From a checkpoint of a small image classifier.
Training: soap at rate 0.003, held-out accuracy 68%.
Data: trained on larger renderings of crowded toy scenes, 45211 training examples, 31.4 epochs.
Rows from block 3 of a small image classifier, named by matrix and row number. Rows with one number within an expert belong to one neuron, the router's apart. Each number is 128 + 32 x the weight over its row's rms, rounded and kept within 0 to 255. All counts start at 0.
Before each expert's rows are labels from the 100 images, of 14976, where the router gives the expert most weight on average: "responds to" is what is common among them. Only what is clearly more common there than usual is listed. The data: larger renderings of crowded toy scenes.
# router: router (model.blocks.3.mlp.router.weight, 16x192, trained with AdamW), inputs 96-143
# up: expert up (model.blocks.3.mlp.up, 16x48x192), inputs 96-143
# down: expert down (model.blocks.3.mlp.down, 16x192x48, transposed), outputs 96-143

# expert 0
responds to: light from behind the scene
router.0 [ 88 158  91 172 115  99  95 138 120  90  54 140 114 122 102  73 113 183 157 156 157 142  74 199 155 150 108 123  71 146 120 136 108 111 158 190  79 139 165  73 145 127 179 106 121 131 127 157]
up.40 [149 140 178 141 167  96 161 127 125 119 129 143 134 149 137  92 151 137 184 119  79 114  92 124 161 206 124 132 127 104 125 115 208  91 117 152 201 123 125  73  76 214 107 155 162  96 100 176]
down.40 [117  94 124 138 134 117 121 126 201  88 150  74 156 135 150  86  81 140 132  89 109 145 158 157 158 126 133 111 101  51 154 193  90 101 141 164 152 210 100 164 162  89 146  88 134 112 187 148]
up.41 [ 75 144 143  97 138 137 149 161 110 124  79 123 174 121 149  62  98 170 140  70 182 163 101 174  82 117 148 185 113 108 169 156 111 103 163  86 163  89 104  99  78 153 180 142 143 159 172 182]
down.41 [ 94 139 109  82 132 136 108 152 132 151 142 121 145 137 108 174 177 181 154 128 103 122 135 103 133 154 109 134 117 126 147  92 189 132 143  93 128 137 154 151 136 119 160 160 224 125 162  73]
up.42 [159 106 117 146 132 147  99 141 161 142 144  96 209 107 125  76  91 179 124 175 127 218 137  62  94 170 120  94  85  78 148  80 204 133 137 144 134 134 197  75 139 120 152 132 108 138 149 157]
down.42 [121  93 140 130 133 196 119  82 137 187 106 111 166 107 150 106 115 169 106 164 158 148  99 134 149 156 123 112 119 129  68 110 162 177 126 141  95 133 160 154 138  48  72 134 105 135 113 136]
up.43 [165  65 212  88 183 147  55  83  95 156 162 150 126 124 141 159 169  74 114 177 158 110 143 125 122  68 147 164 143 164 152 159 105 151 146 108 112 159 151 180 105 145 147 104 138 178 135  97]
down.43 [147 139 175 117  72 140 214 143 145 115 110 204  97  85 191 141 100 124  83 132 119 147 142 171  83 133 147  98  97 177 135 127 100  88 177 127 100 157 126  78 132 179 144 129 170 166  92 106]

# expert 9
responds to: count: two
router.9 [147  91 139 130 157 161 146 158 117 115 185  97  82 126 166 141 127 162 127  82 156 139 112  98  67  93 152 150 110 106 208 140 127 123  90 108 171  59  78 129 148 136 101 163 154 155 162  63]
up.0 [ 81 159 165 111 195 120  95  96 108 131 150  93 159  59 116  94 166 100 126  62 124 119 144  86 119 107 141 171 155  81 154 150 130  67  94 178 117 118 146 121  67 189 178 123 169 199 148 156]
down.0 [154 152 160  84  63 127 142  60 191 148  92 104 140 104 144 129 133 111 103 136 145 153 148 108 129 124  76 150 177 166 182 185 176 130 148 125 123 110 109 188 113 129 102 143 148 122 126 138]
up.1 [ 98 159  94 101 123 203 129 171 122 134 161 119 145 111 168 104 112  91  90 127 100 113 153 116 121  91 150 234 161  89 124 140 103 165 114 132 153 121 169 116 141 110 159 160 177 171  94 177]
down.1 [109 141  99 120 153  90 184 114 165 132 126 135 111 112 146 133 142 166 148  83 136 179  77 100  79 105 127 144 208 141 131 121  96 130 108 180 153 119 158 164 139 145 111 166 108  96  92  86]
up.2 [ 72  80  86 144 104 123 154  86 175 134 153 162 127 119  62 188  94 133 177 163 103 106  48 167 159 114  92 151 194 120 121 126 139 153  54 128 173 139 165 171 109 142 137 155 150  78  99 116]
down.2 [112  81 166  99 105  91 138 160 144 131 129 188 150 120 170  97 175  60  83 113 116 167 206 155 124 167 169 122 149 168 192 163 127 166 175 126 150 139 199 121 102 135  60 148 156  67 144  68]
up.3 [184 101 207 139 143 141 161 140 188  47 147 129 107  70 173 180 126  95  84 115 139 119 124  93  48 132 119 101 174 143 144 146 187  83 106  59 123 116 140 108 114 146 165  93  87 130 126  96]
down.3 [ 92  84 145 184 141 210  75 102 130 174 122  93 129  39  84 142 154 154 152 148  90 118 123  98 181 115 122 138  99 162  39 151 154 130 141 149  95 120 172 114 170 153 122 117 173 119 174  91]

# expert 8
responds to: count: six
router.8 [109 117 170 171  92 126 159 124  71 101 146 110 176  98 126  89 151  82  84  82  59 113 165 140 110  94  93 134  96  79  78  87 124 131 184 171 168 145 143  68 157 118 147 139  95  71 142 146]
up.0 [114 104 130 139 175 102 192 226 182 101 167 164  75  95 160 132 145 145 121 122 158 138 145 156 169 117  65 128 121 135 141 164 173 103  93 170 146 138 139 107 168 123 126 162 132  86 137 146]
down.0 [100 105 158 125 163 132  90 130  98 163 121  59  93 126 110 129 129 201 138 118 125  93 129 123 136  85  63 119 116 168 143 131 137 175  84 139  75 114 144 124 151 114 105 165 148  95 109 175]
up.1 [159 189 147 107 145 114  84 104 118 126 112  97 151 134 173 138 132  98 103 104 142 120  92  76 137 128 115 110 100 141 140 160 203 169 131 110 174 154  97 112  96 116 178 159  90 127 133  92]
down.1 [160 136 133 160 160 132 177  67 165 188 137 181 119 115 121 122 127 152  64 141  86 108 106  95  76 114  96 145 102 100 119 147  88 138 144  89 146 130 117 150  88 172 181  64 142 133 130 103]
up.2 [135 148 151  62 135  71 134  77 148 106  95 178 136 113 104 114 160 156 154 125 136 133 131 102 187 141 170 108 110  90 160  94 189 119  63 151 145 120  83  94 145  73  97 125 141 147  84 100]
down.2 [184 141  87 161 113 129  46  77 124 140 130  91 203 151 112 143 186 114 105 114 141 112 124 135 117  36 140 139 141 103 179 104 191 132 169 173  60  73 115 185 157 109 131 138 116 159 120 103]
up.3 [139  51 216 115 138 177 107 137 147 138 113 189  85 139 131 108 143 105  42 105 209  47  83 126 129 107 142 129 157 115 123 136 102 123 165  69  65 163 120 182 141 121 137  72 123  89 130 137]
down.3 [130 129 119 100 101 125 137 139 168  48 142 194 108 111 148  88 198 159 122 113 158 154 100 109 109 108 158 149  99 129 127 132 165 171 141 176 137 137 144 130 109 135 138  73 128  99 135 155]

# expert 15
responds to: count: two
router.15 [123 121 158 155  91 161 144 145 109 139  91 136 146 104  84 163 125 137 171 151 101 132 103 126  95  74 132 158 111 121  99  74 109 133 204  88 164 146 105 147  69 147 197 190 179 188 171  88]
up.0 [ 95  86  67 111  95 113  95 150  79 138 106 106 147 112 145 142  85 154  89 135 116 113 115 161 105 119 137 172  99 138 107 146 136 187 112 155 101  68 159 112 107 119 131 202  85 163 120 194]
down.0 [116 149  84  53 126  81 108 127 131 105 146 132 148 117  88 194 102 117 120 119 118  94  99 121 116 145 117 143 187 166 110 144 113 146 219 147 127 146 132  98  98 210 101  78 105 112 116 103]
up.1 [178  97 193 149 132 115 123  95 143 107  68 149 159 116 211 140  99 108 159 133 121 144 176 110 124 176  88 172 119 186 115 109 103 142 167 110  98 137 131 209 145 162 152 137 150 214 102 146]
down.1 [161  78 182  96  72  90 175 142 162  78 192 159 137 153 138 137 127 117 109 112 210 137 149  84 164 123 172 117 168 156  59 180 119 128 135 122 156 193 164 135  99 154  80 101  78 116 126 103]
up.2 [142 172 166 116  72  85 148 117  71 101  75 131  99 130  66 145 160 144 140 128 102  87 162 128 150 150  85 163 120 102  96 112  98 118 140 127  67 141  72 104  89 156 164 141 110 149 150 131]
down.2 [120 138 148 159 166 142 182 107 128 128 122 119 139  87 161 108 100 133 105 148 124 157 112  98  90 114 156 105 120 156  43 204 169 101 154 154 113 140  58 154 130 151 131  70 120 113  72 122]
up.3 [133 124 135 132 152 143 130  90 132 126 186 150 116  97 141  73 169  64  72  84  43 108  94 102 109  82  81  95 132  94  50 122 156 206 170 130 142 116 120  80  69 174 138 110 116 183 148 125]
down.3 [120 134 144  25 117 161  98 151 156 128 169  98 143 137 128  87 119  91  88  90 123 127 166 160 127  87 141  90 136 128 169 119 116 142 232 158 147 125 118 134  51 168 117 111 126 149 113 151]

# expert 2
responds to: count: two
router.2 [ 79 147 105 173 140 154 129 131 126 119 208  58 122 139  98 183  71 129 115 177  87 142 124 143 204 167  66 169  55 157 190  86 156 155  85 113 167 118 110 105 138 123 151 141 132 102 128 142]
up.0 [114  91  34 171 186  86  81 166 149  72 160 171 118 105  97 128 110 122  93 109 143 171 179 129 151  98  84 116  88 191 152 131  96 128 124 148 139 130 139 114  86 126 135 115 122 170 179 132]
down.0 [192 213 130 163 154 166 143 126  97 111 110  76 108 157 142  94 129 142 173 178 163 189 141 132 121 151 133 126 157 115 144 152  88  39 124 104 116 175 191 125 167 111 132 112 154 155 146 134]
up.1 [149 154  87 137 145  90 181  93 166 149 132 115 136 137  90 139  76 115 121 143 159 108 135  94  77  97 178  96 100 130  86 108 185  78 122  96  89  83 126  97 175 161 128 161 146 132  95 127]
down.1 [111 125 109 135 135 144 113 113 195 120 135 122 104 179 149 107 132 116 142 147 110 154 158 137 111 123 187 158 114 197 125 131 100 143 150 179 125 102  81 135 110 120 136 120 144  76 100 120]
up.2 [ 85 152  60 107 136 170 121 114 171  53 147 132 155 162 133 131 123 129 109 110 167 117 154 105  88 140  97  81 116 112 138 177 138 136 106 169 120 151 151 146  96 137 122 142 123 148 130  52]
down.2 [119 142 161 134 162  95 169 135 118 150 152 120 141  80  90 111 168 132 113 157 142 171 114 145 155 194 111 161 186 105 105 110 114  44 135 135 122 148 103 115 109 152 148 136 145  76  52 129]
up.3 [105 102 136 123 143 129 108 120 144 148 133 136 132 212 132  85 215 177 111 133  91  52 124 159 145 185 104 195 120 127 107 201 101  88 107 142 157 142 126  76  85 119 138 110  91  56 163  93]
down.3 [170 128 119 126 107 111  80 113  51 105 157 137 124 173 177 153  94 172 189 128 131 170 105 156  82 189 108 135  94 121 124 114 160 122 105 195 134 136 107 120 129 149 126 164 123 134 133 112]

# expert 1
responds to: count: two
router.1 [154 106 146 108 182 145  78  52  69  70 117  82  90 124 123 137 167 142 115 146 197  72 116 129 145  92 155 168 138  93 108 119 143 117 119 115 132 192 136 158  85 120  98 103 151 153 114 152]
up.0 [147  60 149  71 177 151 108 174 145 117  86 167 148 142  95  97 124  90 119 146 199  98 153 158  91  92 139 158 128 127 128  95 158 117 176  57 126 127  88 112 127  74 167 142 134 156 101 150]
down.0 [147  94  89 110  63  71 130 101 152 123 115  92 124 106 142  98  99 132 137  78 127 141 168 149 113 110  95  88  78 116  65 140  66 132 128  99 183 112 143 108  79 139 167 146 136 111  94 120]
up.1 [106 136 176  94 124  84  69 139 115 129 118 165 135 112 117 136 137 126 108  89 156 121 127 140 151  73 135  97 110 206 110  93  80  96 174 149 128 121 138 159 120 107 133 120  89  81 143  91]
down.1 [201  94 100 158 138 140 101 156 145 128 133  87 121 104  96 142 159 103 105 153 157 124 172 132 108 107 169 179  94  61 123 125 126 151 171 122 125 102  97 124 183 182 107 108 137 158 107 142]
up.2 [143  77 160 135 112 147 128 129 105 144 113  53 106 128 133 166  98 144 126 107  96 170  75 165 116 144 127 194 154 155 118 112 125  92 146 113  85 146 130 132 126 177 148  86 163 149 209 105]
down.2 [109 134 181 159 147  85 106 148 113 100 136 164 152 103 151  91  78 121 128 138  77 154  72 125  97 171 121 143  83 117  88 109 108 132 120 135 145  84  89 155  95 103  84 160 128 180 152 120]
up.3 [ 93 140 136 173 147  97 143 146 121 124 168 112 150 169  59 152 125  84 111 137 113 106 124 172 173 137 167  93 138 107  96 158 134 198 122 176 192 194  97 126 110 118 112 127 163 120  96 123]
down.3 [152 161 153 114  93  77 156  69  80 152  95 129  94 102 123 169 184 105  68 144  49 155 101 101  79  78 168  99 108 129 168  99 134  97  63 109  92  62 152 156 151 161 131 129 134 130 158 112]

# expert 7
responds to: count: three
router.7 [131 169 164  77  94 103 124 178 125 153 150 152  79 114  91 161 113 155  75 150 116 135 176 169 139  62 113 146 118 167 105 152 112 100  58 136  73 114 113 202 143 147  88 107 207 153 121 139]
up.0 [164 129 119 154 137 101 106 125  99 144 125 164 165  94 102 135 196 117 178 154  86  91  80 130 144 136 116 140  97 165 128  82 108 147 169 129  95 112 159 137 166 135 113 139 171 118 135 159]
down.0 [111 127 152 105 135 150 101  67 233  88  97 154 150 171 139 181 112 140 154  82  60 145 157 131 153 158 187 105 142 114  84 103  93 127 129  83 120  85 152 159  79 119 124 138 162 177 148 176]
up.1 [145 132 165 113 195 107 191 141 184 146 147 187 104  94 103 148 114 132 139  97 134 107 138  78 156 178 109 127 140 129 172 172 161 138 168 103 158 127 157  98 216 126 152 115 123 174 123 138]
down.1 [ 88 125 134 153 142 125 157 106 146  60  68 150 151  98 134 131 166 109 142 145  62  98 139 148 139 113 109 120 136  66 113 138  86 170 116 113 113  93 102 117 145  82  88 159 113  93 175 125]
up.2 [116 135 145 114  88 200 149 116 144 133 125 143  55 102 104 101 147 124 150 111 100 155 128 107 157 128 125 113 135 111  87 112 142  93 119 184  90 144 141 191 124 168 114 100 134 168 148 163]
down.2 [ 86  81 129 179 173  64 140 149  89  93  94 119 172 113 142 115  51 101 131 115 133 162 165  94  51  80 122 116 168  88 151 218 186  76 115 142 139 102 137 106 127 133 154 133 180 106 154 162]
up.3 [109  89 162 164  96 100 136 154 123 135 100 113  69 160 174 135  65  77 108  73  69 124 111  89 129 146 137 138 179 113 154 122 125 162 123 146 154 204 113 138 111 120 139 149 157 113  48 166]
down.3 [140  83 151  81 142  98 180 154  78  78  97 164 211 123 136 166 135  95 140 158 110 125  58 147 141 146 142 104 132  87 139 108 150 110 164  64  96 101 130 122 133 154 136 147  56 127 110 139]

# expert 5
responds to: count: three
router.5 [ 88 152 124 152  55 210 108 187  94 118 125 186 100 122  92 130 113 157 113  99 137 162 112  88  89 162 133  94 161 126 147 128 191 118  95 122 177 124 183  77 156 190 125 145 160  87 152 178]
up.0 [168 128 139 156  73 124  57 132  57  67 150 142 123 148  67 138 128 146 145 184 119  71 133  77 133 190 125 113 183 134 141 165 105 144 155  99 122 117  98 110 146 115 136 115 142 142 155 113]
down.0 [111 136 157  99 162 118  78 129  88 127 140 122  74 140 102 145  97 151  99 153 148 121 116 144 140  81  97 105 120 162 144 143 153 150  96 110 108 123  95  44 134 130 164 169  91 129 165 102]
up.1 [161  95 153  93 195  98  92 136 222 127 136  89 145 133 120 146 135 176 128 146 100 175 121 143 111 109 119 131 151 103 141 135 124 115 186 191 180 157 125 107 110 114  93 183 110 139  95 154]
down.1 [144 110 125 127  94 135 134 111 159 148 158 141 143 147 151 117 122 175 128  84 128  60 149 160 169 143 119 102 141 147 120 132 106 156 122 167 135 209 112 119 205  75 123 103 149 146  91  71]
up.2 [111 201 133 110 149 162  79  72 115 210 134 152 113 137 143  89 160  89 170 100  69 110  74 214 140 126  45 128 105  84 145 129 147 118 102 150 121 121 135 172 102 110 120 105 165 116 110 151]
down.2 [152 154 101 177 184 135  67 150 106 124  80 111 120 104 142 155 116 115 150 144  99 146 178 206 110 114 126 124 131 153 185 120 161 160 149  92 137 145 182 109  83  56 112 139 188 131 112 144]
up.3 [124 190  81 122 181 175 109 176  90 126 145  63  82 121 127 115 157 149 163 135 146 145 125 115 164 117 105 144 122 122 167 121  67 147 154 157 133  88 133  87 105 192 160 117  96 136  87 139]
down.3 [ 97 123 101 108  76 101 143 135 160 159 165  98 123 117 155 176 148 135  72 118 134 122  69 110 130 108 159 171 135 128 150 202 119 120 117 180 184  98 144 147 159  85 165 137  84 136 125 128]

# expert 10
responds to: count: two
router.10 [103  95 189 139 104 152 125 119 131  59 149 180 106 105 108  77 141 115 134 120  54 110 111 199 122  71 109 102  87 170  58 146 137 125 102 141 158 102  81 125  93 128  92 131 159 141 114 122]
up.0 [ 90 116 183  63 107  93 141 141 115 127  65 143  86 151 129 201 121 121 141  92  93 127 135 113 114 111 195 119 157 133 137 167 160 183  99 111  86 148 100  88 105 172 160 138 152 126 119 119]
down.0 [127 173 115 142 120 180 162 147 120 105 167 139 159 139  91  98 118 198 103  89  97 167 149 179 142 140 144 170 119 115 132 112  58  98 114 113 166 128  96 100 112 135  88 144 105 123 151 153]
up.1 [138 110  75 126 137 136 143 132 113 138 110 172 152 124 115 173 125 166 163 121 127  66 149 112 114  63 126 128 187 130 182 144 115 143 160 110 176 177 107 119 126 159  96 104  92 128 149 165]
down.1 [151 125 168 150  89 156 112 142 120 146 141 138 159  84 142  85 156 155  78  39  64 148 124 148  91 141 153 150 200 132 130  80  73 141 107 151 165 112 154 105 116  71 127 132 132 138  98  75]
up.2 [113  96  93 208 153 135 134  98  96 104 167 155 143 118 172 113 140 179 167 134 105 155 125 120  99 122 117 104 144 123 118  99 139 126 136 153 149  94 126 139  78 151 164 150  87 108 138 141]
down.2 [128 131 114 160 157 197 140  99 139 115 115  40  95 156 101 137 135  59 106 125 120 122 118 206  94  98 101 165 124 138 186 107 142 152 120 148 116 135 167 206 112  98 173 179 150 148 154 147]
up.3 [118 163  77  99 112  98 137  57 109 132 123 128  75 121  79 149  66 110 103 171  99 136 140 165  71  59  77 129  45  81 158  97 141 118 159 118 111 114 151 178  95 116 100 140 171 145 157 116]
down.3 [163 181  84 169 129  67 156 120 125 115 137 129 166 106 154 145 105 151  95  98 122  81 162 127 178  69  69 150 133 100 171 146 133 141  98 120 155  63 139 118 134 157  96 111 137 102 174 157]

# expert 3
responds to: count: three; count: four
router.3 [124 151  66 170 147 142 183 113 136 104 156 137 102 139  83 129 118 190  94 120 120 121 115 166  69 116  93  65 118 111 120 134 118 125  79 142 156 150 119  98 122 140 113 166 141 144 149 111]
up.0 [160 101 167 105 132 102 165 214 109 169  69 126 156 150 132  90 167 115  43 152 136 103 167  74 145 110 116 126 144  91 103 174 119  59 147 169 135 111 122  78 126  84  86 137 148 128 105 143]
down.0 [167 106 156 110 191 122 139 103  84 100 150 202 106 134 159 101 200 114 132 116 139  80  83 169  91  70  93  67 148 133  91 130 115 142 137 150 132 103 119 154 127 113 138 150 172 148 164 195]
up.1 [119  94 141 127 130 155 134 102 134  99 105 108 133 148 153 160 123  93  99 144 170 160 121 118 128 200 151  95 136 121 109  94 110 107 141 104 143 144 131  80 121  85 155  72 153 143 161 143]
down.1 [114 153 123 112 160 129  88 106 183 112 144 131  65  94 147 152 141 107 102 121 120 164 108 148 177 107  94  53 144 127 155 203 117  62  75 101 164  95 106  88 132 121 130  93 161 112 183 126]
up.2 [155 103  72  85 208  91 171 169 112  82 109 204 130 122 120 115 119 185 134 168 144 152 107 136  95 161 131 100 143 150 127 146 134 156 105  71 143 153 113 129 141 145  85 173  97 110 143 137]
down.2 [120  89 104  96  99  79 186 201 138 174 146  79 119 140  89 129 133 149 225 146 131 169 136  94 127 108 104 164 151 144 149 155 160 115 128 137 134  78 102 133 129 178 102 102 162 102 184 103]
up.3 [101 109  92  57 141 127 159 125 109 176  96 129 104  72  89 160  99 111 152 177 158 115 109  77 140 110 104 140 173 169 136 136 131  60 174 121 169  97 140 217 158 106 179 157 136  99 146 138]
down.3 [103 106 156 172 114 124  87 135 173 143 122 155 141  58  85 132 106 101 110  97 105 154 125 124 115 103 185  68 104  90 177 139 163  93 127 158 140  71 159 180  99 175  97 108  83 102  77  91]

# expert 4
responds to: count: six; snowman
router.4 [ 94 109 122 142 119 105 146  99  70 170 109 209 187 159 148 116  86 125  90 121 163  75 118  88  97 122  99  49 127 128 160 165 158 133  70 147 193 121 158 155 144 111  97 147 108 142 123 128]
up.0 [ 85 116 150 154 146 165  54 129 185  97 148 142 156 148  96 150 180 111 119 101 121 119 141 192 184 120 215  81 112 153 114 140  98 130 139 130 117  81  91 103 129 122 113  69 139  82  70 148]
down.0 [182 103 121 154 109 150  95  94 118 137  93  98 119 156 130 229 138 114 131 174 170 163 135 121 137  74 174 163 163 110  90 200 122 117 127  98 146 144 173 162 154  98 109 106 113  66 115  87]
up.1 [135 158  71  74 102 111  98 173 120 135  95  49 103 178 104 149  99 146 137 117 136 146 192 184  86 153 155 122  78 124 143 151 116 141 123 154  68 106 116 110  94 161 135 107 168 120 107 104]
down.1 [ 94 140 180 195 116  92 146 158 132 126 131  90  96 107 126 177 106  81 134 146 171 126  84 155 138 188  90 129 201 147 105 132 110 146 101 117 143 150  68 104 152 137 142 171 188 130  87 161]
up.2 [106 129 128 164 100 143  86 128  82 119 102 101 131 106  99 130 143 120 134 112 148 135 146 126 176 120 133 178 194 166  54 124 189 114 134 116 108 107  82  91 121 181  70 146  51 143 111 137]
down.2 [193 178 126 158 108 178  77 105 125 179  94 129  87 141 145 100 127 144 111  95 146 121 176  14 104 152 171 176 159 104 144 144 142 160  64 147 126 172 140 117 106 137 186 168 154 102 114 133]
up.3 [ 90 108 140 113  89 132 130 124  57  95 142 180 154 105 107 186 126  80 150 195 185 180 104 154 159 128 155 202 112 113 113  68 127 164 142 158 185  80 134 113 153 154 149 131 140 148 173 122]
down.3 [173 100  83  96  96 156  78 145  60 150 109  96 104 159 174 109 149 154 126 149 128 124 153 127 100  96 133 159  96 109  96 117 130 215 147 159 144 131 116  93 131 152 121 140 124 114  93 170]

# expert 12
responds to: count: six
router.12 [189  98 131  69 111 166 179  75 150 131  96 112  94  90  88  74 117  64 120 132 137 153 153 120 108 121  75 109  81 174 139 103 130 146 119 133 113 136 111 191 137 120 181 155 126  64 153 176]
up.0 [ 92 129 127 138 120  47  84 161 136 111 166 147 125 103 163 176 116  94 111 103 109 145 121  65 158  62 147 141 168 133 146  80 114 130 151 147  56 147 135 142 154 122 155 155 114  58 151 186]
down.0 [119  48  76 108 102  98 156 161  67 137  67 130 121 118 132 113 175  99 116 109 139 150 130 156 123 138 111 179 122 143 189  66 114 133  89 149 152  97 138 167 162  96 114 129 165 147 116 149]
up.1 [164 146 159 130  93 138 131 113 111 135  76 102 123 143  97  98  80 149 161 142  98  41  97 149 115 129 120 147 129 134 109 122 120 117 104 186 113 143 139 157  82 183 166  73  96  94 158 136]
down.1 [124 129 131 104 165 148  71 163 138 146 112 148 178 214 114  76 143 134 136 108 124 109 105 101 117 133 125 108 117 133 144 104 171 105 106 132  78 121 154  85 187 136  99 135  92  85 155  77]
up.2 [140 138 120 132 133 118 123  97 152 192 129 146 137 152 136 202 188 148  85 106 140 138 118  97  92 161  48 156 108 112 160 186 138 121 120 131 122 181  60  86 157 142 177 145 122 151  87 134]
down.2 [181 121 110 119 184 143 150 193 123  85 141 118  83 147 108 167 126 170 132 123 112 130 175 114 112 128 118 120 115 150 164 157 136 121 161 129 126 147 171 135  63  85  90 153 114  91 134 101]
up.3 [ 93  72 188 159 155 102 127 159 161 142 158  94  89 125 154 137 171 117 174 150 151 119 168 180 133 140 115 165 165 145 108  98 102 132  82 163 111 111 154 112 130 128  86 119 121  94  84 116]
down.3 [193 199 126 113 154 148 144 134 121  53 121 165 131 140 143 125 121 140 179 144 103 117 115 141 162 143  98 130 168  62 142 109 131 111 169 125 159 156 145 150  96 177 110 145  76 128 123 139]

# expert 14
responds to: count: six
router.14 [134  75  69 193 195  58  87 166  92 131 134 113 145 188 116 100 115  83 112 133 145  65 109 181 129 139 149 163 140 143 123  68 127 123  71 153 126 157 126 135 105 169 181 117 166 140 147 113]
up.0 [ 82 156 125  93 130 189 128 117  80 134 120 141  72 132 161 114 119 134  86 144 109 137 171 158 112 172 105 133  89 131  67 131 152  97 111 145 163 134  84 118 114 169 136  33 140  98 187 139]
down.0 [112 190 170 156 171 139 114 104 132 130 119 121 190 134  92 104 145 124 120 103  64 104 110 112 104 161 108 184 171 145 140 133  80  95 161 134 110  88 128 126  89 169 147 177 115 154  93  65]
up.1 [108 107 165 123 101 107 114 145 149  87 160 204 150 138 136 154  61  73 191 171  55 132 131 160 178 210 194 138 130 159 124 132 110  77 125 102 129 149 186 112 151 112  90 138 150 104 131 119]
down.1 [141  88  82 105 153 138 110  93 144 175  59 172 129 104 110 117 206 136 159 131 117 126 110 114 136 147  67 188  91  91 167 171 130  94 168 113 158 143 141 108  68 125 140 174 114 142 161 122]
up.2 [157 205  88  97 136 152 121 157  99  71 135 174 187 104 131 160 114  77 145 190 158 175 162 143 136 111 128 171 191 128  75 129 129 181 149 154 130  52 159 158 121  91 121 169 133 100 115  57]
down.2 [105 134 118 105 101  50 108 203 159 185 131 105 143 138 116 141  87 128 122  92 179 103 137  82 149 154 177 121 138 139 175  76  93 130 119 170 139 143 145  92 157 138 120  87 108 158 147 141]
up.3 [ 86 194 123 145 144 172 142 102 108 147 136 234 154 138 119  99 106 136 166 144 122 136 145  92 169 133 201 124 167 170 125 128 140 140 130  86 143 102 145 155 126 168 115 147 119 139 148 143]
down.3 [ 92 141 111 124 111 160 150 102 117 130 148 139 222 105 184 168 165 141 134 141 136  92 123  44 161 152 131 118 135 137 120 141 138 103 129 135 109 144  99 101 125 125 157 200  58 133 111  95]